Rows from block 6, named by matrix and row number. Each number is 128 + 24 x the weight over the matrix's rms, rounded and kept within 0 to 255. All counts start at 0.
# convs0: first 3x3 conv (model.decb.0.0.convs.0.weight, 192x384x3x3, standardized in use), inputs 322-328, a 3x3 kernel for each
convs0.158 [156 167 112 121 171 128 150  94 127 116 137 141 127 116  78 134 156 114 131 106 133 106 178 142 119 139  92 148 156 129 106 218 191 116 105 119 139  92 111 130 245 120  91  64  99 163 133 156 238 113 153 151 180 127 112 133 110 121 126 132 113 123 142]
convs0.159 [155 158 126  98 194  97 137 149 145 107  99 126 147 142 160 124 142 139 143 112 178  88  72 129 121 139 133 118 146 140 107 197 185 110 139 129 135  96 135 116  46  96 143 143 151 142 155 125 148 154 154 138 133 133 138 102 136 144 148  88 137 108  94]
convs0.160 [133 117 152 196 104 136 120 140 123 130 133 124  98 103 120 155 157 122  85 177 151 121 195 125 159 145 157 153 114 149 133  97 176 124 114 155  98 134 171 131 102 145 126 130  99 136  97 154 151 147 128 124 124 134 126 164 149 106 123 127 130 109 115]
convs0.161 [ 80 147 112 131 133 153 155 147 124 123 137 150 115 119 148 132 136 116 150 148 120 104 161 120 137 149 128 105 104 115 124  99 125 154 143 147 121 158 133 103 113 138 161 145 110 132 109 169 135 145 106 132 135 156 100 143  83  44 169 133 112 143  78]
convs0.162 [161 120 121 128 137 125 142 130 123 125 132 119 134  86 104 141 139 115 128 119 136 153 182 120 134 111 135 119 115 133 149 101 142 138 135 132 113 127 100 150 140 112 146 140 120 133 116 137 151 148 144 117  98 121 135 129 102 167 122 151 117 157 119]
convs0.163 [129 138 115 136 108 160 106 155 190 147  70 167 120 115  73  99 160 167  92 139 115 112 186 141 184  74 145  98 165  92 133 195 104 132 128 107 136 141 123  87 172 131 134 140 125 149 110  90 130 148 206 134  87 119 154  79 107 105 114 130 100 168  93]
convs0.164 [164  69 137 175 141 136 154 152 125 102 124 148 186 145 128 147 152 103 135 127 151 102 186  65 123 160 137 124 149 112 103 146 125 130 163 114 105  91 178 113 164 105 112 149 149 105 190 116 109 114 110 133 130 154 105 112 158 108 139 118 167 122 139]
convs0.165 [144 138 127 144 161 123 148 160 136 130 131 102  77 154 127 130 115 145 119 142 141 171  95 169 132  94 153 125 123 121 108 145 132 132 119 156 154 123 159 118 105 143 139 135 130 138 121 136 145 193 164 109 143 163 137 126 132 145 119 105 122 114 118]
convs0.166 [190 126  38 150 193 159  82 152 122 117 128 111 142 115  84 131 137 152 138  96 120 119 135 123  92 109 128 160 155 158 159 131  47  90 173 169 114 136  90 130 132 106 119 156 142 147 103 164 125 111 104 136 113 161 155 103 101  84 177 148 127  83 103]
convs0.167 [134 113 133 140 103 126 124 115 135 134  98 138 127 140 139 126 118 120 137 156 112 126 186 204 133 119  82 127  89  89 115  92 149  94 106 134  90 110 150 105 116 140 150 136 137 151  91 143 166 135  77 153 160 141 121 116 110 108 165 131 132 102 132]
convs0.168 [157 111 119 116 104 126 154 139 113 135 149 150 158 148 152 121  88 163 134 148 123 106 148 115 107 126 126 153 100 126 105 168 117 134 188 124 134 129 112 125  92 142 138 135  96  90 185  75 148 140 123 113 103 135 112 145 103 121 144 128 155 107 133]
convs0.169 [142  92 179 112 112 165 168 127  95 145 131  95 174  90 121 109 152 141 122 107 160 109 132 132 119 153 107  89 181 151 125 139 144 113 133 112 145 143 134 124 107 145 159 114 106 124 130 124 116 106 124 143 163 127 155 160 135 153 110 136 115 117 114]
convs0.170 [117 173 112  93 145 155 107 109 144 127 110 114 170  93 122 150 145 101 118 110 117 169 109 113 132 104 137 145 131 161 123 174 110 123 136 101 137 127 162 155 131 147 139 131 128 120 112 131 201 129  91 115 153  93 171 135 133 119 180 127 131 115 118]
convs0.171 [169  96 131 137 115 140 178 146 130 133 117  95 111 127 128 103 156 126 109 101 168 120 177 130 105 143 162 126 107 142 144 123 129 140 128 116 142  92 140 115 156 134 170 127 126 122 112 167 137 163 104 149 162 103 144 140 126 148  98 111 146 127 117]
convs0.172 [130 113 141  89 176 112 133 129 129 122 140 133 122 121 121 113 137 104 111 104 133  94 189 107 117 125 156  98 163 123 120 131 157 148 147  98 127 133 123 138 147 145 145 132 138 134 115 133 115 170  97 116 161 146 139 134 152 129 154 111 110 165  74]
convs0.173 [139 146 133 122 147 121 148 108 113 134  90 111 164 164 169 126 145 107 128 120 152 114 229 112 140 125 134  82 173 150 167  92 138 143 109 127 150 177 162 149 113 105  78 114 126 131 124 172 123  78 130 134 117 140 135 127  99 117 117 130 100 206 109]
convs0.174 [159 106 129 121 138 123 130  91 133 128 164  99 139 113 104 120 120 123 129 142 106 117 108 170  97 129 107 126 139 129 109 106 165  94 132 146 109 155 130 143 120 137 147 152 114 111 107 133 177 132 133 115 106 137 118 135 129 152  96 135 137 152 139]
convs0.175 [ 98 116 133 135 118 103 122 157 117 157 153 137  96 180 135 123 100 109 139 128 140 120 138 157  92 145 139 122 141 146 158 184 154 103 158 122 106 154 154 120 125 106 135 154 129 158 151 102 123 148 146 129 124 118 126 141  56 151 108 116 130 101 142]
convs0.176 [108 142 156 130 130 158 145 105 124 155 139 144 118 163 169 131  65 142 126 111 108 126 166 143 107  93 109 139 118 113 127 167 162  90 112 144 149 127 108 109 164 119 128 147 147 137 110 114 115 164 115 132 118 135 158 161 136 152 155 136 142 161 130]
convs0.177 [146 136 153 138 136 131 123 113 118 136 114 124 124 205 133 148  97 115 120 132 118 161 106 151 132  95 148 115 112 140 134 177 128 141 161  67 125 101 124 158 121 113 152 140 111 144 158 133 131 144  74 150 150 143 133 122 129 129 168 105 138 114 137]
convs0.178 [133 153 140 122 120 103 151 119 110 134 131 122 124 130 130 117 135 115 109 177 148 153 116 108  98  74 130 146 164 147 101 144 140 114 110 134 162 155 131 115  84 125 111 186 127 107 157 104 162 100 125 121 184 134 140 117 108 101 167 148 163  98 119]
convs0.179 [139 133 145 154 133 121 149  63 130 167 152 155 122 149 115 106 152 143 124 129 125 120 124 141 147 104 104 134 112 127 227 128 124 167 152 143 118 188 131  93 160 192 125 166 120 133 108 135 103  84 128 137 141 189 116 113 120  67  64 104 105 138 129]
convs0.180 [155 153 130 143 136 122 125  85 128 138 124 119 165 142 151 150 108 119 123 161 120 133 121 186 137 153 175 153 104 133 151 115 159 129 111 126 117 131 144 152 134  93 140 100 131 120 116 141 158 108 131 145 144 138 151 128 127  90 149 123 127  96 118]
convs0.181 [153 137 164 149  84 133 148 163 149 142 127 153 125 127 136 121 105 132  81 125 115 100  73 127 126 141 150 102  87  96 125 133 150 151 127 134 103 165  87 137  85 109 119 131 140 147  22 151 145 111 116 103 139 122 130 145 137 134 144 147 122 137 125]